A small class-conditioned image flow-matching model, trained from scratch: norm layernorm.
Rows from block 4, named by matrix and row number. Rows with one number belong to one channel. Each number is 128 + 24 x the weight over its row's rms, rounded and kept within 0 to 255. All counts start at 0. After the name is the row's rms in percent of the matrix's.
# convs0: first 3x3 conv (model.mid.0.convs.0.weight, 128x128x3x3), inputs 80-87, a 3x3 kernel for each
# convs1: second 3x3 conv (model.mid.0.convs.1.weight, 128x128x3x3, transposed), outputs 80-87, a 3x3 kernel for each
convs0.1 100 [114 107 112 128 145 146 116 140 152 108 123 163  91 123 137  94 103 118 145 142 142 140  97 142 151 131 164 120 138 130 128 119 124  89 114 100 127 134 113 124 112 116 122 139 112 160 145 161 149 172 187 111 148 150 118 121 121 138 103 124 134 117 112 135 120 129 134 124 121 112 136 124]
convs1.1 095 [149 123 136 147 137 129 139 123 133 126 140 147 127 123 148 141 131 142 122 123 134 133 133 127 138 133 136  73  91  82 105 124 117  88 104  78 145 150 145 131 149 147 132 145 146 119 126 113 122  98 124 116 115 115 107  96 109 118 118 119 122 104 113 106 108 137 140 133 124 134 137 156]
convs0.2 105 [103  93 105 153 141 123 150 152 127 138 145 135 133 146 147 145 151 137  85 131 111 139 205 148 100 144 142 112 132 127 122 102 118 130 107 113 132 128 132 123 158 146 146 107  97 109 112 127 114 129 149 125 144 108 132 138 138 139 128 160 102 112 106 132 127 130 124 137 139 138 131 122]
convs1.2 108 [113 105 117 136 152 141 161 151 150 112 122 115 129 128 124 121 137 121 125 121 135 141 106 139 161 134 150 159 146 134 139 154 167 138 127 158 132 124 120 123 120 118 126 140 135 122 130 154 136 129 136 162 153 169 148 142 110 148 129 105 127 125 114 135 113 125 110 102 114 137  94 117]
convs0.3 091 [142 102 103 126 108 118 128 115 119 128 118 126 137 118 143 150 115 139 255 135 156 255  85  87 255 130  86 133 132 134 138 155 132 114 118 131 155 146 132 154 147 134  93 121 130 186 114 108 169 126 118 132 105 111 122 146 164 144 131 132 146  97 119 152 129 153 139 138  95 139 130 129]
convs1.3 102 [125 136 106 135 135 134 130 136 141 152 156 168 152 151 171 144 160 170 149 130 100 135 108  77 135 109 117 118 108 125 114  97 138 107  96 147 111 139 125 100 131 140  77 113 121 149 123 145 150 156 144 149 154 164 165 166 163 142 140 134 147 161 145 127 113 113 127 138 112 107 114  95]
convs0.4 087 [125 107 100 117 108 114  94  95 108 153 138 119 144 165 129 151 151 119 170 207 172 124 112 148 104 105 104 115  96 103 113  85 105 128 125 121 154 142 121 132 127 128 146 140 169 117  96 106 120 124 139  89  92 116 106  88  75 121 164 129 141 135  94 101 132 111 109 141 120  94 143 111]
convs1.4 105 [106  81  45 109 107  77  89 100  63 107 120 134 130 114 121 130 112 105 167 166 163 149 154 149 150 146 145 127 136 125 153 147 127 175 182 191 169 133 159 139 117 130 145 123 160  97 115 130 113 127 108  97 106 105 107 115 111  94  97 123 107 127 130 141 128 160 143 135 148 123 140 162]
convs0.5 090 [ 83  66 159  88 104 119 127 131 116 114 108 153 109 134 156 133 138 153 144 149 171 158 153 184 146 165 209 161 147 126 154 156 147 168 137 134  98  93 128 121 108  57  71 113 134 108 119 109 114 117 101  92 127 109 115 143 125 115 119  88 110 126 124 144 120 110 160 118 120 105 104  85]
convs1.5 057 [144 168 172 148 145 159 156 165 185  51  61  66  62  63  79  74  74  82 121 147 138 123 147 146 125 131 146 161 156 128 161 152 120 152 130 140 109 121 119 123 127 120 123 137 122 130 145 125 137 141 126 123 122  98 135 140 163 153 162 141 134 143 111 151 135 118 131 110 105 146 104 119]
convs0.6 116 [143 132 120 121 117 127 118 121 125 137 136 115 144 144 135 131 139 127 108 126 130 135 149 138 133 128 134 136 144 142 138 115 120 125 104 105  87  85  98 109 128 114  86 120 109 115 111 114 120 109 110 134 140 110 115 113 152 100 131 152 118 138 136 131 142 151 140 141 156 158 146 151]
convs1.6 124 [123 127 138 138 154 156 139 159 154 131 161 143 134 176 172 100 140 131 125 125 115 122 125 117 123 127 124 161 211 218  99 122 148  35  53  80  88  86  95  93  83  83  96  92  93 116 119 126 134 119 127 129 122 137 149 152 160 141 141 158 138 141 153 149 150 129 137 138 126 131 140 133]
convs0.7 093 [123  96 101 120  99  80 119  92 110 134 129 133 138 155 129 137 167 132 104  82  94 128 129 107 116 107  87 117 106 164 132 140 149 128 142 159 106 119  95 117 116 102  95 118  89 116  99 110 114 115 119 140 156 133 122 150 167 144 131  91  97  80 101 111 121 136 113 146 135 125 129 130]
convs1.7 099 [168 176 186 177 145 152 150 141 148 137 132 151 132 141 149 130 133 129 128 116 110 134 131 109 114 131 104 132 155 172 116 126 159  98 110 102 126 118 148 120 103 121 135 115 125 134 120  92 138 124 130 150 146 152 125 129 119 125 129 122  92 105 107 114 123 142 141 138 132 168 147 147]
convs0.50 108 [123 108 140 124 117 142 120 123 126 204 155  84 230 172  66 204 151  74 152 113 135 152 130 120 141 130 146 143 133 145 136 134 140 149 140 134 118 140 139 116 120 156 107 120 118 115 138 129 106 109 157 110 110 132 149 142 105 150 136 138 134 109 124 143 124 117 153 152 134 144 148 137]
convs1.50 117 [135 109 124 129 138 115 131 131 116 158  60   9 165  75  49 123  79  26 108 115 117 141 130 127 156 118 105 150 157 137 141 114 119 164 103  72 138 139 137 124 127 147 122 119 146 143 117 131 136 105 153 143 137 170 136 134 128 110 136 132 115 123 115  75 131 112 126 105 108 154  92 116]
convs0.51 091 [124 121 127 136 143 151 138 128 128 104 117 117 115 117 123 117 126 128 136  76  66 152 118  91 111  89  81 145 130 139 164 150 145 196 162 117 121 163 102 127 137 126 153 147 135 117 123 141 147 128 145 129 132 160 133  96 100 142 125 105 138  99 117 128 128 125 115 127 124 117 113 112]
convs1.51 084 [122 118 118 130 108 118 149 122 137 139 153 138 144 161 161 156 160 138 148 152 155 152 129 129 172 141 126 110 124 115 139 148 106 136 120 109 131 134  94 131 144 125 137 138 127 128 160 163 140 144 142 114 140 126 134 140 133 133 157 125 125 144 135 111 141 164 117 123 154 145 145 162]
convs0.52 090 [143 138 115 101 140 130 125 144 129  97 129 108  96 115 113 110 101  61  94  87  67  99  91  76 136 132 115 111 122 121 126 121 131 118  95  80 112 152 143 117 125 130 131 168 124 129 147 149 141 135 122 119 139 126 151 166 166 133 125 155 132 110 144 145 156 130  94 137 131  98 152  95]
convs1.52 082 [127  88 132 151 146 143 146 142 130 117 110 118 113 125 102  96 100  93 118 121 128 135 145 134 158 144 140 130  93 134 128 112 141 153 151 207 130 132 135 135 144 127 123 164 148 137 122 138 142 118 115 141 106 121 102 128 140 110 133 128 101 156 148 123 110 141  54  98 125 113 124 148]
convs0.53 107 [160 167 185 123 100 102  78  82  97 144 126 118 130 121 118 140 133 133  94 119  84 112 137 109 160 203 161 115 104 114 123 114 134 128 145 152 115 120 105  98 120  90 140 147 103  88 105  72 130 153 136 172 199 180 103 119 112 129 149 138 170 164 153 116 127 112 132 139 128 132 129 123]
convs1.53 108 [140 147 169 141 125 124 122 101 118 105 124 120 125 113 128 167 151 128  90  83  98 137 141 141 134 125 139 147 164 190  75  88 142 154 151 179 138 138 113 143 114  98 160 152 145  98  80  96 125 117 117 139 151 149 113  90 102 112 109 124 159 166 151 157 164 151 143 133 120 118  80  83]
convs0.54 095 [123 146 133 153 175 133  98 117 127 140 133 106 140 108 122 142 128 105 156 156 141 199 169 142 149 135 104 135 165 156 111 128 132 138 148 143 141 131 104 173 135 170 124  83 117 110 112 137 136 165 137 108 135  99 116  85  74  96  83 122 108  88  67 113 108 120 126 125 136 103 139 149]
convs1.54 067 [106 110 139 123  92 134 147 126 152 110 103 131  84  78  91 104  94 107 117 117 120 131 136 127 124 126 108 117 110 106 155 159 151 111 117 102 111 129 121 113 121 111 159 145 132 130 125 147 153 150 155  96 137 127 132 117 112 152 124 128 141 101 109 144 140 118  88 102 114 168 137 103]
convs0.55 102 [155 147 126 137 132 124 147 138 114  90  93  70 137 116 110 167 169 161 177 186 180 128 130  85 116 116 106 121 142 115 141 130  98 136 138 120 136 146 130 153 145 147 143 162 163 115 175 165  74 125 144  63  97 105 136 150 196  90 126 149 110 121 152 133 116 140 132 144 149 105 124 134]
convs1.55 113 [109 109 108 120 108  93 129 107  93 115 106  78 154 131 113 198 179 159 149 139 130 149 135 119 114 112 131 143 136 123 157 138  89 161 170 142 117 110 105 111 108 123 117 111 121 138 145 193 128 115 163 136 125 140 118 114 156 131 117 147 117 107 141 134 146 122 122 103 117 103 141 118]
convs0.56 105 [110 146 129 127 196 176 136 163 142 120 112 105 156 131 127 164 125 156 136 132 113 147 140  88 141 157 110 138 132 126 112 134 127 124 124 126 125 132 167  91 103 129  67  91  99 129 126 158 148 152 123 120 117 140 133 133 105 162 179 124 115 160 119 112 140 108 127 171 122 140 135 127]
convs1.56 106 [101 113 118 145 103 116 148 127 122  77  94  56 130 164 113 141 164 132 107 116 120 111 130 121 126 128 105 121 159 146 124 141 159 136 160 155 191 182 216 153 145 187 130 137 163 137 137 151 152 125 127 127 112 121 140 128 127 130 135 133 121 134 125 136 106 152 120  76 107 123 126 145]
convs0.57 109 [110 148 105 130 162 112  84 142  98 102 112 107 155 167 124 152 182 145 120 168 138  95 166 129 146 161 127 134 119 130 123 113 130 110 106 104 107 122 106 134 101  98 143 127 106 133 136 145 117 139 138 117 128 108 119 129 131 132 151 143 123 134 122 138 120 130 109 117 108 127 126 113]
convs1.57 067 [120 131 137 116 130 143 126 125 150  47  44  68  75  71  99  91  89 103 126 118 140 113 105 138 140 147 137 139 135 167 146 163 161 122 130 157 136 129 142 138 157 158 145 139 144 144 150 129  92 116 140 117 118 141 121 114 140 135 134 125 156 154 145 145 102 108 117 112 146 124 172 144]
convs0.58 098 [101 122 122 142 125 135 128  84 144 104 120 128 138 125 136 125 138 144  82  88  76 108 162 128  80 146 134 152  99 129 115 142 118  88 131 141 168 130 166 143 171 149 107  97  99 149 133 116 133 158 132 116 137 104 166 128 126 159 166 108 143 139 134 147 120  96 137 101 148 152  95 101]
convs1.58 062 [104 144 108 135 102 120 158 148 131 178 169 163 168 176 151 163 162 137 145 148 150 180 162 164 162 144 138 131 107 123 124 135 186  92 111 153 148 143 147 139 150 158 121 132 102 115 118  93 122 115 122 145 163 123 156 155 133 155 128 151 121 127 117 154 103 188 128  79 130 153 106 142]
convs0.59 106 [155 117  76 145 138 103 136 136 149  99 111 128 128 118 129 132 118 115 153 123  86 159 137 120 187 121 126 138 131 120 129 138 126 120 137 124  73 119 212  98 118 176  83  87 177 103  97 115 124 110 134 112 119 127  93 141 194 109 115 163 123  83 148 112 101 146 102 124 165 118 107 184]
convs1.59 108 [136 129 120 163 134 101 154 151 105  69  83  80 110 127  96  80 134  92 149 134 114 134 143 112 144 132 106 147 136 143 139 128 136 145 106 117 136 170 181 120 145 180  92 125 175 110 135 149 111 116 156 151 140 139 133 150 153 136 136 163 100 110 165 109 152 170  77 128 120 104 156 119]
convs0.60 098 [154 147 143 145 142 153 169 123 167 114  87  21 126  92  10  75  55   0 119 124 105 140 170 164 146 150 133 144 172 172 145 143 165 139 145 169 114 140 105 120 138 152 141 139 133 138 143 157 112 127 149 135 134 128 136 164 120 142 158 148 145 114 104 116 139 139 109 139 128 108 126  99]
convs1.60 109 [128 115 122 113 117 117 115 114 114  73  71   0 111 120  22  47  43   0 118 116 113 120 118 125 124 126 121 177 184 206 113 116 134  60  40  56 118 114 121 109 120 127 120 121 139 126 104 118 142 123 129 171 155 165 137 134 133 126 125 136 122 125 127 138 152 138 155 132 123 148 151 105]
convs0.61 110 [143 101 133 167 120 104 145 124  93 123 120 126 123 139 132 108 130 128 140 149 130 173 150 145 147 110  97 125 132 133 126 122 130 118 113 139 112 121 129 126 138 134 130 127 151  99  99 130 124 136 140 120 142 146 145 103 136 150 134 134 142 103 100 129 127 115 163 134 125 145 130 116]
convs1.61 119 [ 94 104 135 133 106 134 139 111 128 134 142 119 150 150 128 113 142 135 130 117 128 126 124 138 136 122 120  88 153 202 111 127 179 112 105 151 112 114 127 120 107 137 130 108 119 107 107 109 111 103 124 103 116 157 135 124 149 151 104 133 151 108 125  92  94 108 112 130 144 128 183 150]
convs0.62 094 [106 121 118 110 125 119 135 136 123 113 130  96 156 160 105 141 140 117  95 111 216 143 119 171 107  62 152 141 127 116 144 131 128 130 140 114 156 122 157 144 168 178 120 115 162 102 116 186 102  77 168 104  84 194 137 149 222 119 145 169 123 111 164  78 103 114 114 121 119 115 122 107]
convs1.62 099 [128 128  94 104 131  99 112 123  81 115 125 118 127 136 114 134 127 145 140 157 201 121 123 174 129 165 200 147 153  98 144 153  86 139 139  95 112  91  90 103  98  68 128 128  91 123 158 189 127 142 196 127 136 191 122 124 169 100 104 187 119 115 158 135 133 115 112 132 115  73 114  99]
convs0.63 099 [122 144 136 110 149 128 123 148 111  93 119 112 118 187 147 121 162 135  89 129 111  88 160 120  67 138 102 126 104 133 114 101 138 143 119 117  84 129 105 100 141  99 110 180 145 147 149 122 142 128 107 152 165 140 138 169 135 132 137 151 137 138 125 129 108 130 127 114 122 121 139 128]
convs1.63 087 [140 105 143 143 109 134 139 101 146  63  77  64  79  91  82  71 119 108 133 141 125 133 133 141 129 142 114 130 136 159 102 129 162  93  90 141 113 131 130 156 156 137 170 162 150 152 132 145 141 106 151 122 151 144 161 131 109 140 137 110 142 126 105  91 128 130 116 111 110 106 136 125]
convs0.64 099 [117 110 121 106 136 136  90 128 141 130 121 119 125 136 129 128 118 137 209  67  63 233 114  75 234 104  97 124 117 123 119 110 118 114 125 125 130 118 149 141 119 170 151 138 163 172 111  96 164  93 105 160  98  73 132 112 128 164 139 125 157 128 117 100 112 141 117 117 136 132 101 155]
convs1.64 097 [103 140 141 100 116 127  78  95 118 138 125 102 145 120 108 130 125 111 182 156 110 168 123  87 190 144  99 123 141 144 103 138 135 106 135 134 125 133 144 128 134 145 144 139 132 159 126 133 161 163 133 154 166 138 118 117 150 121 116 106 110 105 108 144 140 109 132 126 133 101 122 126]
convs0.65 083 [112 151 151  89 105  75 104 122 101 125 148 142 113 115 153 122 119 101 153 157 156 144 120 144 191 147 134 117 137 141 156 125 150 157 144 134  93  82 107 105 125 122 143 126 150 115 101 119 126 125 133 142 113 169 117 106  76 131  80  98  87 109 110 110 125 140  84 120 143 144 119 114]
convs1.65 070 [167 180 171 184 128 159 161 135 165 140 161 165 130 143 163 146 157 148 155 132 124 139 125 124 167 145 151 132 117 121 121 117 119 129 103 121 120 131 119 125 113 102 126  91  91 116 108 126  89 106 100  99 123 115 167 156 166 117 117 125 114 140 127 155 176 179 137 150 153 138 148 160]
convs0.66 091 [147 103  88 139 123 126 150 126 109 111 130 138 110 146 138  95 120 146 148 132 164 156 159 142 156 146 171 149 147 114 153 129 115 134 164 127 135 184 129 106 156  99 121 133 122 107 126 123 100 100  93 130 135  98 138 135 141  93 116 137 128 103 129 100 102 117  58 114  71 105  78  77]
convs1.66 049 [148 135 141 178 161 152 171 158 129 137 135 115 122 139 121 127 138 124 156 144 110 135 121 126 149 137 163 108 127 134 110 126 137 123 106 113 118 128 134 122 144 132 135 108 121 117 121 127 155 167 152 133 104 120 135 131 133 121 159 132 115 160 134 124 129 112 120 109 145 103 115 132]
convs0.67 108 [121 120 179 127 118 198 105 107 170 124 124 131 125 133 135 133 137 153  80  87 249  88 107 255  92 112 255 135 123 119 138 114 104 128 107 110 140 124 133 141 138 141 146  84 107  92 109 158 116 144 176 124 125 168 106 130  97 107 102  95 100 129 124 137 150 128 121 148 125 159 141 150]
convs1.67 122 [106 104  97 100  97 111 115 108 126 132 141 154 143 154 162 166 162 171  76 122 157  76 127 166  88 115 162 143 153  84 161 144  96 137 121 118 145 124 106 136 146 109 129 146 122 114 133 142 112 111 131 115 111 128 134 136 151 134 128 146 155 141 161 130 151 136  96 118 114 116 125 133]
convs0.68 087 [ 76 111 120 152 168 128  97 133 115 160 169 138 111 127 151 123 141 143 107 144 142 100 108 145  58  71 140 112 123 130 162 133 138 146 102 146  88  61 127 158  87  90 156 127 135 150 129 115 132 146 130 149 154 146 129 137 149 122 140 106 159 174 162 131  95 138 171 145 149 153 140 145]
convs1.68 080 [172 130 147 166 151 155 100 133 119 103 127 108 115 132 129 129 140 130 111 127 124 124 126 105 105 115 103 112 134 120  90 106 100 115 115 103 139 140 118 126 127 123 165 162 131  97 109 105 128 127 113 138 142 145 129 127 139 145 110 136 152 123 134  74 115 115 128 171 107 126 154 112]
convs0.69 091 [120 142 110 142 147 129 138 103 100 129 130 128 102  99  98 128 120 110 116 147 138 117 158 132  81  67  88 120 133 134 121 141 149 131 128 143 126  86 101 114  60 110 126  91 133 130 117  92 104 105 109 115 117  91 131 140 108 120 113 117 118  73 106 116 110 117 122 129 122  89  92 111]
convs1.69 109 [118 126 121 120 130 116 123 138 125 155 180 151 159 169 136 167 165 134 120 128 121 116 135 117  87  98  88 112 140 151 134 131 142 120 127 140 225 186 185 196 159 167 204 163 189 124 147 134 120 143 151 137 138 145 145 161 158 140 120 137 145 121 103 147 123 123 161 132 164 143 139 160]
convs0.70 102 [ 78 129 174  71 120 161  47 115 161 103  92 128 134 121 156 131 128 176 121 117 130 147 147 135 154 118 108 130 102 125 117  99 114 118 114 116 118 114 114 120 109 124 149 127 136 176 115  97 202 118  93 174 116  68 141 103  70 177 121  74 171 132  66 133 121 153 147 134 134 170 133 126]
convs1.70 107 [109 142 172 125 143 162  89 122 156 120 101 128 121 109 153 152 132 183 127 141 103 160 135 104 154 145 126 131 139 130 155 155  87 156 143 111 141 128  88 138 169 118 151 177 124 171 104 122 150 124 114 149 114  64 143 140 108 157 141  91 140 127  93 169 169 169 101  97 141 109 122 122]
convs0.71 105 [120 116 114 136 131 132 131 125 125 121 194 255  42 133 212   0  88 155 122 143 122 148 184 144  97 115  67 103 112 112 135 158 162 137 164 165 135 146 152 139 140 148 130 165 147 110 103 117 128 136 117 112 121 106 132 137 121 167 144 126 105 127 108 131 144 112 168 142 112 116 125  96]
convs1.71 122 [118 124 140 138 148 140 119 122 125 106 187 255  39 135 216   0 100 164 147 122 119 117 105 117 126 124 132  70  70  58 130 121 118 115 142 149 128 121 127 130 107 118 134 117 124 127 120 139 155 138 126 177 150 132 128 109  85 135 118  94 100 127  88 137 155 134 116 108 121 137  92  84]
convs0.72 110 [136 110 125 140 102 132 132 129 128 154 133 112 149 134 134 150 120 137 133  83 114 155 124 122 163 122 117 135  94 103 165 119 107 142 132 118 147 105 174 147  98 150 120 103 130 129 108 151 123 107 168 133 129 151 115  73 168 124 123 207 116 119 212 129 108 175 139 110 185 138  86 163]
convs1.72 119 [131 137 119 139 134 109 129 133 102 148 111  99 150 112 107 129 116 103 137 122 123 145 128 110 142 143  88 138 140 120 137 153 122 115 147  88 155 150 138 130 143 108 122 107  94 115 107 136 129 113 150 158 116 131 123 124 119  68 134 158  93 110 148 117 138 117 110 135 158  93 147 118]
convs0.73 097 [143 113  77 169 151 110 111 120  72  69  59  57 111  99 106 164 171 151 128 158  83 155 172  92 156 124  76 117 104 114 119 131 118 144 150 130  90  96 145  96  95 118  81  67 113 124 166 130 125 184 171 130 171 183  95 109 126  92  82  88  89  92 106 141 108  84 118 130 126 122 100 106]
convs1.73 088 [161 142 134 148 115 126 141 100 111  97  70  94 158 102 118 188 166 153 142 119  88 128 118  94 132  95  77 146 148 139 132 154 128 113 122 125 172 148 153 149 122 129 131 118 120 127 132 111 117 106 110  99 109 141 146 161 140 154 136 131 135 119  92 117 140 150 127 125 172 163 139 168]
convs0.74 083 [117 134 149 144 134 107 117 147 138 127 118 127 114 119 128 129 124 106 130 146 178 118  76 113 118  95 139 140 128 115 141 138 117 154 136 120 182 183 191 150 159 195 190 133 178 208 169 196 169 143 144 217 141 125 191 170 121 119  93 109 137 121 155 153 140 141 135 124 116 154  85 114]
convs1.74 082 [123  99  85 144 130 137 141 134 132 149 144 151 145 147 164 142 148 162 164 164 181 140 140 165 149 158 168 169 154 146 151 139 136 112 114 124  84 109  91 108 125 108  98 110 112 152 127 129 145 118 108 126 105 119 160 170 167 122 109 139 137 115 112 171 136 113 125 152 127 101 113 128]
convs0.75 103 [118 137 121 139 143 127 139 108 133 114 126  97 137  82 102 138 144 138 104  90  74  93 122 104 185 114 101 141  94 127 124 108 127 144 131 174 155 145 107 156 150 122 167 164 131 107 149 130 196 146  88 115 155 115 126 123  95 134  95 135 125 132 133 121 134  89 143 139 111 121 122 112]
convs1.75 062 [128  95 127 146 143 100 130 139 119 156 140 129 136 140 156 147 150 147 154 150 114 166 155 158 172 169 181 121 117 179 103 104 199 113 121 185 116 125 101 131 145  83 120 141 114 155 148 125 125 135 113 141 128 133 134 124 121 129 123 154  78 145 134 140 112  87 154  91  72 167 122 111]
convs0.76 112 [101 123 147 127 123 156  83 110 125 122  87  99 141 113 152 147 127 149 118 172 104 119 150 108 132 134 109  99 121 148 113 119 152  91 118 140 145 106 119 175 129  94 152 115  79 111 135 134 104 125 144 114 136 153 117 152 133 124 177 135 114 131  96 120 105  92 126 120 119 121 120 121]
convs1.76 122 [121 124 148 122 155 133 107 131 109 106 118 119 118 148 147 149 144 141 145 126 106 132 132 123 115 124 120 107 127 123 123 142 135 133 160 159 188 131 124 157 118 113 148 130 120 134 138 147 125 133 139  93 135 148 131 106  92 128 122 132 123 126 124 139 136 110 136 128 119 141 116 146]
convs0.77 096 [ 84  94  93 109 119 109 130 172 148 112  99 117 128 127 127 142 151 162 123 119  87 119 116  66 156 191 172 145 139 130 133 148 142 124 116 130  75 128  98 120 151 131 107 136 137 127 140 121 115 132  92 140 162 148 130 140  79 147 167 140 134 111 118  85  89  98 124 107 132 137 103 130]
convs1.77 101 [136  99 103 122 122 152 155 152 184  85 105  92 138 140 133 139 146 132 130 134 133 136 126 141 206 194 196 117 179 170 100 138 128 119 138 112 127 139 129 115 163 159 119 157 147 148 141 140 150 129 148  93  86 114 118 115 100 123 104  84 146 145 129 134 135 107 157 148 141 135 128 153]
convs0.78 101 [144 107 110 174 192 130 145 157 123 188 184 139 152 116 101 122  78  74 146 129 135 138 135 140 100  90 150 116 111  90 159 145 150 173 159 163 164  99  96 146 139 145 153  97 152 127 135 143 107 140 129 138 123 170 148 140 112 156 112 151 119 127 118  98 111 126 117 102 147 136 135 134]
convs1.78 065 [131 107 107  91 108 100  89  88 119 253 193 157 188 132  93 131  75  42 153 154 149 121 148 151 136 152 146  94  89  91 122 114 137 100 118 137 148 126 130 144 131 130 132 112 156 138 116 132 149 155 138 151 167 162 169 150 110 153 119 118 121 104 116 117 132 147  86 114 121 166 138 166]
convs0.79 108 [137 146 152 130 108 101 138 140 108  89 113 150 105 145 186 122 160 220  92 106  98 103  73 106 123 116 106 108 108 102 105 100 108 105 118 117 152 142  96 153 118 101 149 126 114 205 165 135 155 108 118 152 112  90 143 156 110 127 121  94 122 126 130 136 145 144 133 112 157 126 110 118]
convs1.79 112 [147 144 132 151 144 121 126 117 125  38 100 140  82 121 148 133 134 160 143 138 154 128 149 150 118 131 125 153 167 169 149 119 145 175 145 178 105 127 117 121 138 120 109 119 113 148 122 109 121 135 125 130  92  98 129 135 127 140 130 129 131 122 118 119 142 144 142 135 107 123 125 106]
convs0.80 090 [141 130 131 136 140 128 117 133 125 110  98 119 113 131 131 121 140 141 128 151 164 133 144 156 121 117 128 153 140 142 139 125 141 137 150 141 102 151 150 158 134 129 100  71  98 126 108  82 134 104 113 119 110 120 135 115  99 141 133  89 143 111  70 129 143 142 150 133 127 155 169 123]
convs1.80 088 [119 106 126 127 126 128 116 129 117 168 192 178 183 192 188 204 204 195  85 109  96  97  98 101  97 106  95 116 121 100 105 115  95 115 111 104 100 104 112 108 100  97 106 101  99  98  78  84 109  92  96 102  99 102 159 160 140 172 166 154 163 154 146 138 138 136 150 131 145 141 132 145]
convs0.81 082 [116 145 142 145 126 130 140 156 116 203 190 193 168 156 158 182 176 159 107  75  71 112  93 117  98  58  69 126 124 100  93 119  98 138 114 116  63  85 141 134 108 117 124 158 153 118 137 177 138 116 151 102 108 130 155 156 162 151 119 156 120 151 173 111  99 122 147  92 132 152 121 117]
convs1.81 066 [139 117 125 158 148 132 156 152 156  94  92 108  90  81 104 129 139 139 172 152 163 167 177 143 157 182 189 113 107 136 144 145 160 133 141 124 141 144 141 133 138 157 118 170 141 141 120 137 158 143 120 134 145 136  90 112 116  91 103 106  96 112 101 124  96 118 138 160 111 137 131 148]
convs0.82 107 [126 145 132 116 131 123 131 142 150  87 100 107 112 108 113 159 150 146 181 108 137 140 137 132 135 133 122 115 133 127 127 118 147 127 120 134 122 179 170  88 126 132  58 105 116 121  90  87 166 101 110 193 135 138 147  80  86 170 102 104 188 127 110 137 142 144 140 132 124 162 160 122]
convs1.82 118 [123 123 108 125 129 105  97 104  86  90  95  58 139 150 136 158 153 164 124 153 138 111 120 154 115 119 131 105 134 148 116 142 139  90 124 103 149 164 161  94 115 113  73 123 138 134 127 112 136 127 113 153 131 122 146 144 110 157 162 134 138 156 139 144 139 132 122 121 114 126 156 121]
convs0.83 102 [107  82 115 128 127 132 137 106 122 125 127 163 113 115 112  73  86  96 138 125 127  99 142 108  97 138 116 146 115 151 164 121 140 115 122 161 190 134  69 118 154 136 156  95 120 143 156 123 157 124 123 162 144 127 100 131  81 102 107  78 100 118  97 112 108 139 124 129  89  95  98 154]
convs1.83 065 [164 100 128 145 145 123 156 143 146 155 168 170 100 104 157  68  77  95 149 108 126 140 119 131 126 138 118 101  95 111 123 123 120  86  84 112 123 108 127 153 159 116 142 124 113 130 129 114 137 167 126 134 125 139 183 130 144 149 156 132 135 129 132  93 118 111 134 106 120 143 121 122]
convs0.84 088 [149 134 104 127 120 121 129 128 151 148 131 130 125 132 138 101  81 101 213 204 147 174 118  85 123 137 158 126 131 111 105 149 121 105 149  98 133 129 123  98 129 164 138 124 134 126 106 123  99 119 124  85  95 138 114 110 159 125 136 139 156 152 149 126  93 102 129 135 137 147 109 168]
convs1.84 074 [121 149 169 126 140 127 152 172 148 156 127 140 153 127 110 152 141 104 164 163 170 133 114 119 142 131 154 127 114  87 133 129 111 104 155 141 113 116 135 134 130 142 132 115 140 104 132 159 120 115 149 145 129 150 141 138 165 133 122 139 118 138 125 138 156 163 116 117 127 107  74 132]
convs0.85 108 [ 89 107 154  86 133 166  99 108 155 136 122 126 131 105 116 128 116 119 167 111 112 172 115  94 164 117  81 123 113 124 126 146 132 117 141 148 152  97  89 129 112 139 155 103 104 175 118  82 197 130  78 189 132  89 175 117  84 173 125 106 159 128 105 126 118 134 124 136 137 111 121 120]
convs1.85 112 [116 106 166 121  86 138 106  88 158 142 126 114 126 140 143 119 120 140 164 125  69 159 142  88 167 139 100 144 154 124 134 130 125 146 136 115 147 136 114 131 136 107 127 132 119 148  99  93 157 102  78 153  99  70 144 154 117 136 153 113 137 125 102  84 106 143 122 100 115 136 112 112]
convs0.86 109 [121 114 116 101 104 104 133 143 136 151 146 147 127 112 125 116 120 125 162 187 151 119 138 136  61  93  99 119 127 119 130 118 110 129 142 143 102 128 133 108 122 102 122 129  90 100 122 128 104 140 141 128 135 132 148 149 143 130 125 141 120 125 108 138 151 157 139 139 137 105 112 123]
convs1.86 118 [121 126 138 126 130 124 142 140 127 133 140 133 123 123 112 104 107 108 142 134 135 141 132 132  97 106 117  96 128 144 107 117 112 125 111 102 160 161 127 113 122 111 101 109 121 144 144 135 128 130 131 147 164 167 155 158 141 141 146 117 134 134 124 141 155 155 119 107 133 157 115 159]
convs0.87 109 [169 147 167 109  99 102 127 105  88 100 132  99 119 140 130 143 138 131 141 125 127 135 141 122 140 139 145 130 134 142 111 131 134 124 112 107 116 141 138  96  99 125 130 143 150 135 132 122 132 120 111 184 168 162  98  78  90 106  96  96 205 208 194 127 131 135  73 110 102 145 165 159]
convs1.87 115 [166 149 134 144 137 151 114 106 121  58  98  83 100 125 126 127 142 152 103 117  98 124 121 116 141 149 131 203 161 178 136 119 112 133 141 151 111 112 129 114 126 137 146 145 129 115 102 110 131 122 120 144 145 130 156 122 141 134 120 124 172 179 177 161 142 146 139  99 113  89 100  97]
convs0.88 105 [104 101 130 122 145 170 103 127 149 126 138 112 147 151 157 137 125 130 104 104 146  85 124 154 100 137 161 111 113 131  94 116 120 135 126 123 143 115 114 149 128 109 162 137  89 107 112 137 102 119 161  99 137 214  80  98 126 112 117 153  90 140 171 150 107 127 105 131 114 103 130 128]
convs1.88 108 [100 122 129  91 133 125  94 121 131 107 111 120 113 123 144 117 147 159 136 115 129 136 115 125 135 122 110 144 153 179 143 130 162 126 139 141 157 115 111 134  99  96 141 125 114 124 108 123 121 122 144 150 163 145 112 138 135 111 125 117 119 143 134 115 156 137 121 118 120 140 159 147]
convs0.89 096 [124 129 108 162 166 135 136 119 138 158 123 155 111  79 121  99  99 132 137 151 158 135 153 154 143 178 134 108 151 150 122 125 182 133 129 147 112 115  62 119 124  69 118 137 118 107 155 132 126 155 139 128 101 148 138 115 140 157 135 148 141 147 143 141 118 121 106 127  96 142 160 134]
convs1.89 053 [123 116  96 132 114  86 130 130 130 147 169 154 137 177 154 119 147 136 133 124 151 142 128 133 140 130 129 154 123 149 150 109 131 140 138 136 164 149 145 158 173 152 185 164 167 128 140 148 133 120 154 115 111 153 153 153 140 134 147 113 121 144 112  98 129 127 128 142 160 131 156 147]